From a checkpoint of a small encoder-decoder image transcriber.
Training: muon at rate 0.01, batches of 128.
Rows from block 2 of the text decoder, named by matrix and row number. Rows with one number belong to one attention dimension. Each number is 500 + 40 x the weight over its row's rms, rounded and kept within 0 to 999. All counts start at 0. Numbers have three digits each. After the name is the row's rms in percent of the matrix's.
# v: cross-attention value (decoder.blocks.2.cross_attn.v.weight, 384x384), inputs 192-239
# proj: cross-attention output (decoder.blocks.2.cross_attn.proj.weight, 384x384, transposed), outputs 192-239
v.28 100:514473474539447535524551501482501554449472496490444479466507458483464537532537535528466510464484527525433450415456490538522580469530442518526506
v.29 117:539485513472487480574546497501509502534503475532484459465504561481429508471524492488422519559501521548512527442518500417486535475510489589556515
v.30 090:481541542497470478413421500482513478583508542477567520605500535521429477467499502527538536515486443474473505612440524467437425534525555488548522
v.31 108:461533459508468506549543438513486509532406534475463571517527464485582453494525496485602546508418491484527508633526525532492544509479531508479473
v.32 074:546478537527471534489531507472382542523501480530516526498485551501464532470473430484537535533478491460509546535531416531529479502547477501466534
v.33 095:548408596453492459468426504474468500432483578490553497607508523477475468545503472503561483498499467500499459565525565583478499484458530472450524
v.34 097:511562483570449526544460503525437477452577462397477508467519483489484495520543527552471611530500544479483480409473528487525432494567455454570516
v.35 088:526471501506519441507537524490547515529456486521477546508466514462481496528444503592512449464554430477524560521479541455369445558351540442462463
v.36 081:489515495495575468519512519453458480440462506446522436542527533537520487489522472481595469528491488580430509540459528556571522458557462584502495
v.37 080:501568512476460467499492471572496461503511507467493509462397534516447475514510571567518511524513531471515515470482541468512549446506432525461465
v.38 074:531522445477491505547579501501504517458499503489559501475438555501486456485528517478561528462526456539463536527483557487522451397504447464570534
v.39 089:499450477516529518458429504546449356520464510509469482579549447488444446471477476484538525512482486524517435528552478518485571557508540561527473
v.40 089:469468475500525566573478503477458435516461475483583460509565573479442458511479550555501552567452480526507492491448500410526558461528441490460529
v.41 087:485460557478453580554556482454528489517490513460560441516496547527487484498460536459481482507415532462522561510457480469526470481524438478466520
v.42 072:499494464506427518493446457530613501562508535559507541457475500478464483566492528512464459497485509520531446505619478466505517497502518468487540
v.43 084:459484484441535490439502415514554494500440495526487470518507497485522494490530472469541438480474512520482534556560501566493570552539441488497484
v.44 103:488393456523568550496566557430579511550489422502499515463560522477532506506531545538426429478534478553550569531508471442456427477468541462507529
v.45 092:530512485520464476506513445415429575468549480472483524478453500516517559456477469479549533481594493560492580492490467553532444518507495503541474
v.46 094:499438528470454562513491515521421485494535477463525475487538503487410449486495501470516509540490467544505546510495428510490521431520468428432574
v.47 084:541395485504488547520502483497491525502477527504489519488466540545492441534463511484484494499481507485539489513552444534474515555439488545542460
v.48 101:499590553481555503501468456590582533564503498596489547429449463489540542506496518502473499466493473429482499484545485436432566543501516501503471
v.49 102:495553528489452390472458488508479519428509548498438547537419497507477500522484461526540477512521537473493472511453569602476464484428491518488514
v.50 087:498512463477539474545520509474513541495540563450540430474445492535545445531563520497540552477480523529503524520447496476520479451527568571487490
v.51 085:507489524471525550546520446500505498524485498580491477437565414474498526468463515500503579503459437433479570519586508445457495555633447534549573
v.52 088:520458478491513510469556466479510564552491509483499514463455540516473507545467530525472499517514514487556536536499400452432460488441480427464464
v.53 093:500521482557446513496544473534413477511520427458525480507560556495449529498469537505466553554475485471451523450572477487511479475601425448498574
v.54 078:491494524507480455497475495481632499472555505471481512518433490530534470519517527513507536494475536469427513539544504552478480480551491570548479
v.55 099:489511521487523487478478509492541556562547516524481489470483434506573556537563459567496492540526532511518465478477464543564445494572484460514495
v.56 074:506467431486529488401478441475517535495557489443470503549499527456420508528499494527467454483508512481538484495559500531481464465404588476486486
v.57 089:498514419549505432507505506522421529503511509561446529483507467503473509503483452526504485514535579477587434474515521489575470479525510540525563
v.58 094:487488419511528497542530496472408541526496564556519516434519548530508509534522473485473445521533523605566473469439438507605476393479537518559502
v.59 090:478464470520502513553464535537442472584477526460538513489446457495508420504506459546528531531502471501552532500415490477510451486425536490518510
v.60 100:461562482534456474502513423597490367500504479484474495515461522506438444525519536515523477455514501531483513469565620461462543432494533502537525
v.61 091:557396530520484562444480530511490472495453498472510480565453523501445456467455509492489556484495456420518485575596504467437451556442551462468499
v.62 071:499530450485503457470471530534434570473540474508468523492454492461475509467475462521579534403552487452532577501491525497435474510475623509493496
v.63 096:490563510504504488454513508518503540492560548494564538501571401496455527509487503516577522451448527490524425496523602505532464495500520460509502
v.64 111:567502495527532553501494504493544457528469528527506477476562572530444495468444519595553462486410482484477516567479519455465434470441527541495502
v.65 082:549521524517553493530498539450540493465543535553501468536381526502535515555527448501520456403539520411535449542464493469409454499464494545519497
v.66 089:531509500464509472524521521484513519559476562576559520517457442489482508451522488458504458503577454497466527489473497468435484478564567456530508
v.67 098:470525497474475461452517562494540442444482519477595504512487519482476525462531497457443530561522516573488530564531430489455492486479504406537498
v.68 111:483520491477513527449479516528502508480476482435548515486538443454454523492548522542513516544533508552517519482520427432486514513516564489564469
v.69 081:466495502511494574411472515501529433500491468476604445488537480497420529460508476535500501536492587547498563556475511432556458463501536511512473
v.70 097:488523464446475579504494510492507439467523470503481487528525490503494511501538490540456455481501526502558501448564572478544533520467469606482486
v.71 107:503451560463502417455514515482565495501492509491464463469467586513475479516514465472545527535500548489556473483438465536547531508441517462530426
v.72 094:499508509426480504534508464572443500463474509535495540531533572519470520477489550509483481558478520539482571496471485529500504491460457449475524
v.73 104:542527467538538554605496521490531520527482608557611511540452405486598521508461472466477507506527478491410568535577528464492484547499480518489537
v.74 100:487464566458538504456386463472556477492541547531477605518536582505495547554490523438432409545477593514551536617485474493439437484509525513453517
v.75 107:442487505473457558463531514484526514592493487549508446522531452433449520441538568485504522514494467506499410544474434447521542524557499418504505
v.76 113:507516512492510563509501487498580522480518517482506470492455436514587462526544483454573466480509469444472502548534529426518434487506535511507501
v.77 083:466498469411458571501474485432493517538507444543503501522433472510494438523482568457560544476487396497479482560492444578505422467531507403454541
v.78 085:442559539501500479456475511508467491549472514489478478530508440525554466483535505447511547554530515479521427483537523562528522494502497462430511
v.79 101:474503448488465459450509414487546520516520467527502509532459519528444458465504457515496421474511518536523483458488471458510560535602514449466517
v.80 098:554505462521480486530501504497506465550535463518547608503488479472439483495469499504564549432589370522485566486475522492503531434459523477489514
v.81 107:503516551533569490484544523513425524510505446470502521440431589489509499542519524502463489482533422471486487516495473530515515476540477520464463
v.82 095:509480453541542453533512513536548490492499470443551531583463440507493537494561515522525498436511440547437525515480501479515562489516576556479465
v.83 090:506479499440486535506446444493467484475562488536515472492454474410509472564477540479524464465540496515501481538488479476482404457505545556476520
v.84 102:515492439502480534431461439565564516495479506471535560556455504557481458482484494469535481526466476511484576518520447547478509446529534455448546
v.85 079:538467450541502483518531485497408472508508471512508504548471507508474478489500515470450514510486562527464536498558501488527468532520526518475547
v.86 096:472481460504495491514428467534428563478513485546494516558458432555503483540528535510490515443473509506490505449551519595508583519458405431474511
v.87 080:489506461487527534475543558405564470439537482431546424543509429543537530510554454446476484471455491470468461534579486452495478453462495504567484
v.88 105:562485530474480510548523489437485428571548528571515515461442520449571481519414547485514567421578492476526523493472509523478414506437525501491488
v.89 102:517503489502496547526485448462533509467523481466503470541545420465563489487507563524457509492539502518493539490608509449567528561518533619448492
v.90 099:488581491497498463446521461447445493558513544491514508469474491416512497511460483535527492483505506486490476536540504497469436534550462501396459
v.91 098:594425508534510500587516525450564491548442480508532565511499492548521557476475522522523532509531456514412602510503513524452517533509512560482461
v.92 092:586460481535555532550523461504429465477468484535540467464468481440471469469511550503520513505515468553503479486471459457463535505530519520532500
v.93 101:495480476462539545577529451494578465488501526493520500539516469440565521520475554544488412533443428529481586526524493385455463508540517480506493
v.94 077:494430539484543559410424451492463495459574512464507520440497527453537450500490495537483529487548519492550563511546487490500491490473496559472445
v.95 096:531552459558494475446524523517483491496485528540535531445436423452501486520441479513551613469540416521480444518544490537464525528487483527493507
v.96 116:502448511520462522486492569535546540560482465510502456514427508563524528499459475519507494410542511485473533510550490507468479367457484466415477
v.97 086:487466399519543491533529514528513519469530517490457546513528493473436429525464485484514530492529520537532460539449447474481520434410555445569520
v.98 094:514510587487425438531494480580481500451521540505540497508517527500594540424489491480409438476469564535461483448562473505562513534522432518509525
v.99 103:506481482534559531460515563526505575540519452466448548492533490524495550507483479518507548505530586496424531489540462515513499502519496484479509
v.100 096:486446453458568484545490535457573490534538507447499481508538558491501520514511516575461555449448571512444509471472513494502491533547525469494505
v.101 107:465505508508501489496546421452532533515509480495516500545541438420512536536517586469552467486530462510438551504461459496578466547512579510472524
v.102 092:496566437507517429487472497498517548481483518529479462427445558517491486487509482475514573460469491477597448507455523501485529518447588539493514
v.103 096:500538480497525421499517490469541466503506529487476476521495545521538487485526531537518513538448524498491422429471553467511527621527506517495502
v.104 099:493552631498493572480489478501469476468545495555546522506516453517475481473469471508518460441471525502545543492519500559518526438481475538500401
v.105 097:486469455444533462518525512474507551530505539503464452520564474472466570519512470548477543476498567509441497487516508561487518517526536470520529
v.106 126:489535443529525477493524527503518472544507556548507496516453541540430491491503506460495523399491531544584476482470498528476497395466522487473482
v.107 080:504446491371475456535463567535558495515486493540481506448468485541521502456548484551425463405456524508478470520499535502455568512499505487525558
v.108 091:515506484517446537542465485510538458476525508408525492512518570460454454490483519493385471467490469568505489446474501399504467444505488512555522
v.109 084:477506559548492534555491485495428567476504486498489451518510535430585518512489519471554489596489499480501441519569504444483477530513436437507484
v.110 083:511466511519486458525482536542426554571467429440493486461433489502502487534488480530499515532494517477487515505526502487543533645578484529541501
v.111 099:493463566487550539451529505512428524506549499447463543516468501481522527489504513511484505533535577512458548545575448517477497579524476485493465
v.112 106:503503501496449557504514521515574501490446488522489484526450511545559477483504531471514411560542503515408526465578475513459522453491522435450512
v.113 102:535455550497505458559466504495498516548465476540475548530492525469486527496501470525522508458500507488510500532451506486498538510504488481503525
v.114 094:510550510521458523534535487532457522485540489472539532439477478478401513486531560524482498524463476478484504550431494518515475594539465534565478
v.115 082:511450460523468507517498503497552509469492492508474533543537419463465506537459512517543459475496485495479540541468539499484539417410512491520490
v.116 116:489496459521508426473520510494476486545520549511510504517528512491518548453515463507413528441534511524579448478445509516535538516482585561580520
v.117 100:494526520511444473441529489564417455478518538478522492552493529509516472489517493490449504599484501496490506511501492541467519657521455515505464
v.118 107:503561534538519460411425443516471480473500571461522475524459562457455467498546562437422478519500493494552552511499521514466518470514517527447496
v.119 079:477578524558443545572500553541523523562518476511579450473490505521462484522522532548499517409509541523474476470504487510505462456518467451527504
v.120 096:504519495521538530518457445530412513467471527565497475477502441521398494498464506501479477545530415496557521572504502520476547570500481509495382
v.121 109:515527401498551489507533528463486476476498511445463489483455511495447482518539485479544524587474466480483491496445517504481504586498565513532510
v.122 100:539463480552528513460409448505497508478502469466489521459505494490540551532475463472438478498501491487551544569432557504494553450481481582517504
v.123 100:504507543489557425458384492532432522494530475462452504488501533483505483490503485482379551401480583482541523547515464519495487536447523531473498
v.124 083:465516525480472490455493463490527545501512443546527599492459551533532447510460565454565510446491460486539441481509515500501478452463529491526444
v.125 105:509471530547476513469439518506574481537468496481445483469535493537473493535505478506531503387479559482530425574396584485464497396497452475503492
v.126 070:506486429497563472447460504459487493549461493489482486515520485459507552563455476551482468468520542503476511453460491576525512494517571488451538
v.127 110:502484496486517477552542520477483487552507482535532543525498521516500463509559573502582526559496451506471472502501526443522540624546541479566450
v.128 089:512526555460509443452421484506489452429517492469539545474513531508469511477501459523538560534505514489482508460503489545555458500491484519541437
v.129 087:514465546527512449549432542536435527446513486492477482473454403488519510575497477507585468532497519513435481411547484530520527534473589481516474
v.130 070:496523441525525528469484507469471487537506488562497504597510505516503567504556404513480461506517449539457427464471457496557502527511518495526467
v.131 103:444522449536512510532567517518495511508536529499470519520496433444565472533551500492480463485549503488595428506490465517538536498453559480480500
v.132 083:531504456480483460525525452489593549538489488533470491470505438443548492517496508568517412543514466566506460424565506511531484436496536519459518
v.133 095:503519474474468495479598419597451465499498426449542562415494466441516444528516512461571530494521495485563537422487485531506434467462501432446461
v.134 090:543510435464531473494528482542507436492524536557545525481471482533452481553559479500483549496409506453514478534441486481583487472469469523558524
v.135 103:461490500517517548548370536510507483485486560487478524494489499523494489448501493519506550487479506533500480616522511479452518571534559551506499
v.136 095:531480514522506417504559515584478453514488484478526487487500452553529490463542458518487418574578506469547443558513497496534461526475500549469550
v.137 106:491487500460480533454441546492471535548531447514495565462480495516452480518543505457483533564502477494529454572467473612525468473515440497508516
v.138 115:577519469520508508546489466491531585441533514495453492484535490451501466533452543564517512510439499547434541448474525553557492449478448542539503
v.139 110:518501559522517535494471489559480483472581543474491548453486512525498442533523495526497535522465509514480509480452529455522469529455555561535540
v.140 093:508503534531525506457430496417521493515503503501502505468508560547476479465435548483544486520515476524506560537479537509451485461511521545433469
v.141 097:507477495500517445548508533469491575489507440477540462524516520478499578509457510489508514491484493501462462511553518530555571449549481503499511
v.142 084:494483520584530460468487480514492471478479516485497455560459511533472532485507475527547469553493602495518540550516503435513447501442538565502467
v.143 111:527499556527466429483505502513435438490551519470594500483458491553530501519556489505531516449504465495452444467543515478603491495540488495531531
v.144 110:497460603496460485458502442495539497530544462471482472504497470454534498530483453459475498476514492480416481530483525451558501429519512633543522
v.145 090:535460463437544478552470521528490539492510508524544518479480503494498584490549489613479412491435463493545449514478432458572561546460538471540532
v.146 087:463544510561474593439517525499508427471417495486515483579511527481486479487483498552428470512608520526475538537558500488513505553500524490511477
v.147 099:494563425460468494569546543468519404535446534553503522517496469493534477484512530458521564533498496503555524460487461535436463550570517501399526
v.148 098:531513477492474496503535517506573482566466441545508520502474471445491503520496483536453518543448456543423465547460456518487503517531516584524493
v.149 089:487504426512536530480446488418496492486511530505461509526518545431459515490483474425475499528501508458547539566484445474507498468476525528463462
v.150 095:464457499513513529477481561518494488528451495512478535523497516542520516484513479529516540484546456523467487471516463585503505571494488419538432
v.151 094:468543531544485498580493473605402552469502464444545529508545435484517489513507480538509608475475461525484457458534461518553511543501462519543479
proj.28 099:489480485505495505466502517516501488473551522459484485515497523442505444500437477577589508486544484525581492520499442495473552491492471552480468
proj.29 116:465452494473458474484495436476505510514437472396496515434512486630398557489529499471604479484503461454626485582473521502487507494543442554519532
proj.30 086:516465505571504507514493455507484497509472448465527499539502500409437487454505464460485488517474523497544451532521481486443486477525457317551512
proj.31 095:492435523515506495493456500480526499519515467608464524507480483422504421523517594501433442518477403499385650493501535492554526501427472390483522
proj.32 085:536502422459498500454441531416504497527549491533454492529505503465564527527472486543561502539531558472413510497477521488472533476571498492430468
proj.33 099:468525470465497546461526569515541490488489464518495461525514478472623457549513474488539535467493440549499508520549524488504563490484496453493466
proj.34 091:523456460489516503556448512550493475515535484522516557527525505488484514487535480521510519486455591516452583479482469489494486528496542496516556
proj.35 090:447570534522553543491531434540509497471537491506482582526499479505579478557554498539522514505432561542519505444495458485488537478570463437486498
proj.36 082:501493464475497538475507641455502470593410469469451535418449500560471582478455509512458488467547506475506415584602453500537560515501438535500486
proj.37 080:406423545501490552474497510503491503480534539470462501504513481526519457523449550645455525498474611520411490469585525483487467458564495482490497
proj.38 083:449370445439534477508538544511481472479483514468493520453538520536476489480494548515450466458529522446459477532549485496476476458559482478528487
proj.39 080:527592579517479522479519477435465474537522493450456522515501530557455505479484503482518493524583608571509553527512509499511483493514485564489513
proj.40 086:475565411475560536521517477541519526462525509449615552499501484538444490480512530557480496543500559426583455557536489514538467511485552544463481
proj.41 092:531443497511521572529495531494501516536507457515482514492471514537393581465500503535515467484499468419454395499520529514493474483497541529493520
proj.42 083:456581506498498453543474471419530495409449519527501496516467503456599428558470458501526544453455542508507534440458543473513487502537524525429479
proj.43 087:482587522497474448512527534448489504525414511488577542569510500497484456502499545353491527480600490516577515567523510487501535480493533616402477
proj.44 082:511471516509466451548568441526507479461475545508510515441529515471527538453533547414515500482419442454548440463452522472512481482558530584508507
proj.45 092:540453501492550496491441467507480490527449465517413540423478523432495557497528504475510504467509486468422503457483492512502573522519527447495470
proj.46 087:495415486470497452545539376546542490445516503567576486497503493468505463533557462499515521486516562533532522530552609485501504489452509563491512
proj.47 086:551555542509501486542491545414516494530508461560489578566503460494488500509539563506654508507520449529373555515473571493493497478465580560532527
proj.48 092:496586531487551487526432390438491503445494503516511520560483472485513407484510471514470474550459441512562576540454571488469465480514432438497502
proj.49 083:469474565554536626525520606501496477501527490427503515509512497473473544514498525474471576555557490524466442491537470488508500465471529434530505
proj.50 082:474463542506445526483466473530493532536459507471492522432473519516519481501489490507427543496437509565529476491571491538489444505434428545521516
proj.51 079:547596535508510482475443381464500500506530437463523603507492498512438518472490512460534527474592510548577578562460479520484462503533467446484534
proj.52 081:555459552571438527484485447499479471465521611480481538439490487434510447507462559465591567510443510544463568435485552505516477540553604548577493
proj.53 086:476488499504514448470513452471524480498534490566540584522514509455534464503495535486596554510507527498513524418458487522544508523483513524448483
proj.54 083:472481575528529495498504565498473477535440480546458530433519495503458507505506515529515489465509442506424443472544491505551519479460530454516550
proj.55 102:499499501503459503439518538539492493493477534547512513511522506474570437527496521397443584487419499511561559465608479495479525524553523487403484
proj.56 078:543654493521478482464488455454517489500524528433448485543577513453546492444430484465570497540497421516436493473425513508519490506413578577474487
proj.57 083:495471493470415554465549548490515466472585527445441482528528531501548494524399532542481586501444537536525549519522473508486496502589504539474487
proj.58 093:502488436499470475519531530522524498472499547427557502402473517462514513454474531425485559495479401473547500511502501506501486547415547568536472
proj.59 081:454559477539485594457537457567490492482552538529534589563450534501524462523476508507427553514412515630509585460577460504468530483465481482442499
proj.60 093:453504510444519547463524428538506515536482456480501512540478515599492469491466527497468475501485489529543521505476486493534469494498510565543507
proj.61 080:510467485456468523511493411379543505530570526491442413555560499543491557479540498609617534535491479454397523503471538503449508489571540489543520
proj.62 076:493532516531495507478462406461485504461528489452497476531494495515494530476509476588454530563511528576485491533488464498453465441448492477519509
proj.63 090:497492493456490481521503468543509527445532469514504449516511484522555455462504413524475483502496425583601556470510407507530473524444509442503504
proj.64 091:529588525508496512532492497520487503513530516486513473493519491484571520479464525413542533524485606531417416516532471477529495494508512538467497
proj.65 079:520512510502507465520470510507497534508490513484494447548430463509420474504493452449502472522462517474566516502499462487569493523489500522540517
proj.66 083:517490511535525500480495517441493498544560525396484421536500481457547545511471545524432393506591550568422528501521457497461440526466493586573473
proj.67 092:532498553516483516510446553461502523520506460455507516503511500520455482485506437529449436481503437446583553532516451511468513538521477472536500
proj.68 105:502477508501487484475510456443495497510485443412494521556529491444480468527529523585493506470433573446462496461511501507564580535440466482482520
proj.69 076:505505491530483526497435514499509458520470469534468521466497531448431501459450405465471512477584469447499578546444521500516533498406556527503520
proj.70 097:446430575480512471576497532499492534479435515549455426536504471473469412484484529512501505506527486616462552470508523497550498474408612564485531
proj.71 084:542488441503477509503505512487508486518495416473517657525506500469428494502474558497493522508458414494590543548538428499488515523523479491537522
proj.72 083:533503500448553494551527567542473506461468485509537409507542455489570497497515513592556507500442518485467488435536479517471452516560545439490512
proj.73 079:494459546464492479532458390517525505492420490554493359517511467535465477500498520534410518512500481530423517531483512483518427470496487441511502
proj.74 088:455535492515509446473526452481535510518438408579509486506499527597571444516543461414455490580506457551515473479501499486466448484497567451579521
proj.75 088:500463449534468484507535473544484509464479501552573461430470468550417525509531418517505537492477543481487496537551499507493496475539423545520540
proj.76 087:469482498505480578483399428475511490533417508606569542436506516527437482502467443499466519492396510511543595517392532527502544513455447472602461
proj.77 088:539535413470493478519460479535501498477503543496516497479456504475545561466533439591564539481423532461496492508535539493538509531517420563478476
proj.78 086:487526571438562408519578482503504505509456511509541591484536426581453523500534537537513455497422541460560554537534522481507466494495559467516476
proj.79 098:550572390476478480557519555486499502557442567459499449427525525481519491502515495474519510500606493516547489572528464503508497526516561430556505
proj.80 090:424477544491478557521498553444499503558504550461508435483602522481441526473524559491572458508533499516523443470457519492511498549507611542508495
proj.81 098:464467481573486428479467444420494504539506473466479584515483533464442592479545512473543487515504501475440542506539494502458549521541458464446480
proj.82 083:433560496556442446492439465444521522487508479407456468558486502484510403489559535514506537490488416575466519493486489502575522518476542438483520
proj.83 087:493456462514486519485478413487474508491509541599566441503494480491512490521494491498476446574431529528515479463532487496497530470477568467477504
proj.84 095:494577464510515553515412503469492489461519426570447485481467517433554489474521479514507461467469565583501614483474466485487463491501480527474489
proj.85 077:545556463531505535466530591425513480519483477481533534545496520551483515502462424466485552484518510466500457490523437517482537540492491554563501
proj.86 084:496517535429567525547492488532484526457410510552517483468572466541543535524559463513583511452487526450471486486447501488491459488547524497547495
proj.87 081:594481555540406563499465559521501505483528469558424574528468515480422500453468545501434500472507505554546510494532484508509533518446400601499516
proj.88 094:485553491540483482527562447500511481459579485480496473571502525582482535499462413485459550500473479528501396483567544508489521506547522515472491
proj.89 082:484511496509537507493484475467513505521465482581503468493474480634433405558510566471436593498478479509454566405495472491525572482509487504397490
proj.90 089:437572507467503416484472503502515505485505511444543553492482503504529479514488441508431508489502442493531490525568574502532510527566495463506474
proj.91 090:423515482476543452524497542524512493533511513388491404515503496514555477497548493425503614501483452557463577459470533504432488473454476515465509
proj.92 086:565502505475497517502473533450512482518503511459544462539493482512526456519509528582488525480474525376494410506561411512493477536481445485520482
proj.93 093:488505570525505453527562520487503483485455455534506514489542495469501465504529483485527511488467462531390390528499559501509497495586458580503490
proj.94 082:453523549511464555499493395459507451492501497476507560513553513520531454510483482420536525520440426440431451526494572488563505515531553512487455
proj.95 090:493426518504473547473492472504509504500508543461504506505476496511508505524537433482511507505475536540577571540418504506507488482505511425525495
proj.96 131:478546510528532519508485502509504497456533529470537367553496459457518443518519485506628576541539508554510511480567487486519490487563544489487494
proj.97 106:519495518502491526495437555511538478477498573488529493475510456382555572524534476543547497461549488485509476571509515474510502501506463499528492
proj.98 098:490565570530498486497541457467511484512559496561496497489456499535499542491485530550443425510540486403544478469548487509510438552398530527465505
proj.99 109:503488554502451546537478522464515525486494467474546427459462499525561548504502527475443411475420411453436585488491482500568510554501424571521495
proj.100 096:446449510499501579449516493537511427533549441509512509501470533458547461503478520490466501510482511517488578474491527508473507463560464510535509
proj.101 090:560479482473533468498424494544470520526483481468446535470487539387469555521508567598517495494552525549440493512453500497476536485438495392474503
proj.102 104:430548549478514451519485549500495485461535539436505512525495453503531459523503456601505483528453400535498560511519504488496527486634564493494509
proj.103 127:509529508486472495518573437522491508512500405466487531485451518570477516513479473499375482494420482486478514518445522498487553502432504503551521
proj.104 112:493481505520480563514483513510509502517545519433523504507511517439440562472505486431567567539548516525539523463526515512472510513466531485469501
proj.105 094:496490480544431551477465478455511529473484515466502440517481490499538454526494503478448505546455447481515588467517526499499489473524509563539516
proj.106 178:476466583528523501482471566526513485505544565462489460560507486420477488508493463560592601525506519553508469460561513503500444476553534548469484
proj.107 086:515574511491487536486499413468509505487516605586525449555480468525562501510517556525566456512450540583548555441516557491467460514514547520495518
proj.108 108:469459492510573530508506517489500496506523543412550575486483536449443520500515411493526531494530551449490408525485546501418466502552489507580471
proj.109 094:487458507500518477531473457496502514474515495530491588487485486565401415502547418481535464502586558350451573564506510499471485481522459468546510
proj.110 108:484483500491457516541506465486497504532487464571522500449547497568531455483546532523446381507484528434549582490458476518507482521447467558536522
proj.111 119:522497457498497585503461487477486488554502416524482556434496530533494506524493510413482456442495578457452624497471463506475538532356440493515513
proj.112 105:496489471501506522491565375429497506513488473504506476530464504526490542527494497537543451435527487451465446512501520501505550504434520477516535
proj.113 096:527506518483506531478492529481510515476541471651512485561514463575534426508467516518622501513448485565562512430489535494461420490576492560454460
proj.114 101:479439495467519497456482516540486499471503525473481504445562532527444538487503539552391471503459565469559498518564469514460489519502455498502492
proj.115 106:542405540484491506471484597504521510522494606533446485488520520429466566505500575540562545520573446580518467472515527503484535468561510453449510
proj.116 114:462522540505520471509506562510517478461549554493519489523485497426524507515455461538453572516467573529587468494543512505520447483543542539490502
proj.117 144:515457511515487469496551458434497480527469458538519535474496521554467509500507523477369432489476525468514564484482462503490483524386491536478537
proj.118 104:530390467519525450481440568446499492559522526416425619529504492537391492505496444515464505530545523515425389555498478519517499476522502528490512
proj.119 083:500513510498557541529491530552473534451523503422513420519476495410512592460480543536539503559489498566567454475498455507476410547574536565537481
proj.120 098:558374438521442464468528507479492524455469451478476589463546532576521527474508543469413477538520466532503457481449484490498505486478498517448484
proj.121 129:492476480493524484508524524508490499521492423494497477449513516544534532498477476555307485446480525462505429550456494496528563493463493487513488
proj.122 110:456489535483453500568499534502541495500500586595498519506527483588485424484519487477543516527431488543547529517576566518516502479631518546508517
proj.123 109:538532426504486541507464592516517515529512507539459592485496495521511488523501447425496474506547466541488534524494455486522535533520537402507490
proj.124 103:469544543518502500514521543570496496457464504448514545511529485445507549535498505508624546479460510519466503533477479484495514509496508447514506
proj.125 127:518507531466483524511474507560504502498477551504491434555495466509461529514514491503598549486466510576477471494514531488473478467626513527490500
proj.126 077:444494438505513512469506485491501502562508510536489464402530502443552561518521532462435479519500483496554536497512518491532537463438496475525509
proj.127 132:515451499508511519502531486530506508516515449511496554483507523516499550460438506490407468522504563435507505488429508508481504508415432497506490
proj.128 078:498557501455557449511509508501529480493516444474490448548488496408570505540519494527553498484561556486511503502513474499497509503379485474488480
proj.129 079:471435556531423505509520491444473540524528527385553507519547458469453501507559487519556417502422511456550455515558574461519489511404562417480537
proj.130 068:552565481471575479436507480508546483493497486603367499517536480562584485579465453527519608493525517557401539521565453474501552489463474529426482
proj.131 095:559552480505548480526534456561521502510512468585442464473501486462494444469540420479455555485490503546487467537505534524540485505533504433522520
proj.132 080:493431545468473445494499424534485487469409382473455458473490471563465451505481468564413509512498515452478477538478546526543499496590584474535521
proj.133 096:499533504490509470507460448536513491499493463492544510515472509462460517514536509406420480535454489427489463502419547494525490513564518535525520
proj.134 080:511521500552523507517450586497501474431550545535448483533512509371477480525496504479507499525535416505601549512459453493489469513485502583467483
proj.135 096:447526520528477516515496468415471509522552492431594364470495507395528520458534533637614471528595608475575533510479544497491455501457517509499504
proj.136 084:484513598571540522514526364505513521467498549497504480525530508474519515503483586433457481493527499459523427615531443501501524477484479399585538
proj.137 096:569462530510532518470513638509490501477459552431429528525545512441533503488468557492479490489501531555465407525519426511568483487502515562455471
proj.138 113:503432574464568467489496555467494479521518512469494547464495482503419628524526546563564556479487532507468466523496475509481519472488565593552516
proj.139 095:486412508528467483474460477555499504506568555516483509472494524322605550489490489511569508523501484480462408403440465500471509482488510479562499
proj.140 090:457443460492503473455526595522492518482494483474572520465455512463513576511477497528500572515543464495578429501511508506491479492567512444454480
proj.141 088:499480484436608494505574593505494482510488571445478476529499509619392504536509516490484501486558504455416558557474509490538474509408490481479487
proj.142 085:436502501512451491537532389491515498536601532494541460497493462508515533503510515570584511504506458443578519525503527516513465503445447450531500
proj.143 090:497552490473509459524570568473496511520429485483559459470493515474511473550472458503459557465460615505536424504490497502456566503484500465401482
proj.144 097:507450513550498491546502483441524511490538603583420515499506469506469502463511520443514460530483537485333531491432462467505510495498552492543528
proj.145 087:499530516490482482478479527555482511546471438572474421490533557491547407488481506637479452491554483564453501510545441505544538485461431454450463
proj.146 079:433574528498534442543583355433520493451498470542485412474499510475588472509492510473528574527484550487536566502574552488524491532458456560471501
proj.147 088:489462472518467532502522490472497490551564496498552533530502513533539517511529489443484512484478539426636383471519490509425500483572502395550523
proj.148 084:444458557535451494524531509438478518466570551418495458483480479536555431468525417571501454558505450513477486487494576481571482510620530530491499
proj.149 091:545473511503500471507461669494485498470477519510422481456534465462548503553530497514509567470551510461471456567529415471539538478447468474564519
proj.150 090:490499441546497491487494431505481482550510469465463476605528505574538500524494450471563499504390515537572506461589553496486559507494442538464531
proj.151 084:535497510475546511496504470541502519505530443431620547498488509441452631502517411566507491498473606399507479497491555494473464507427473564521498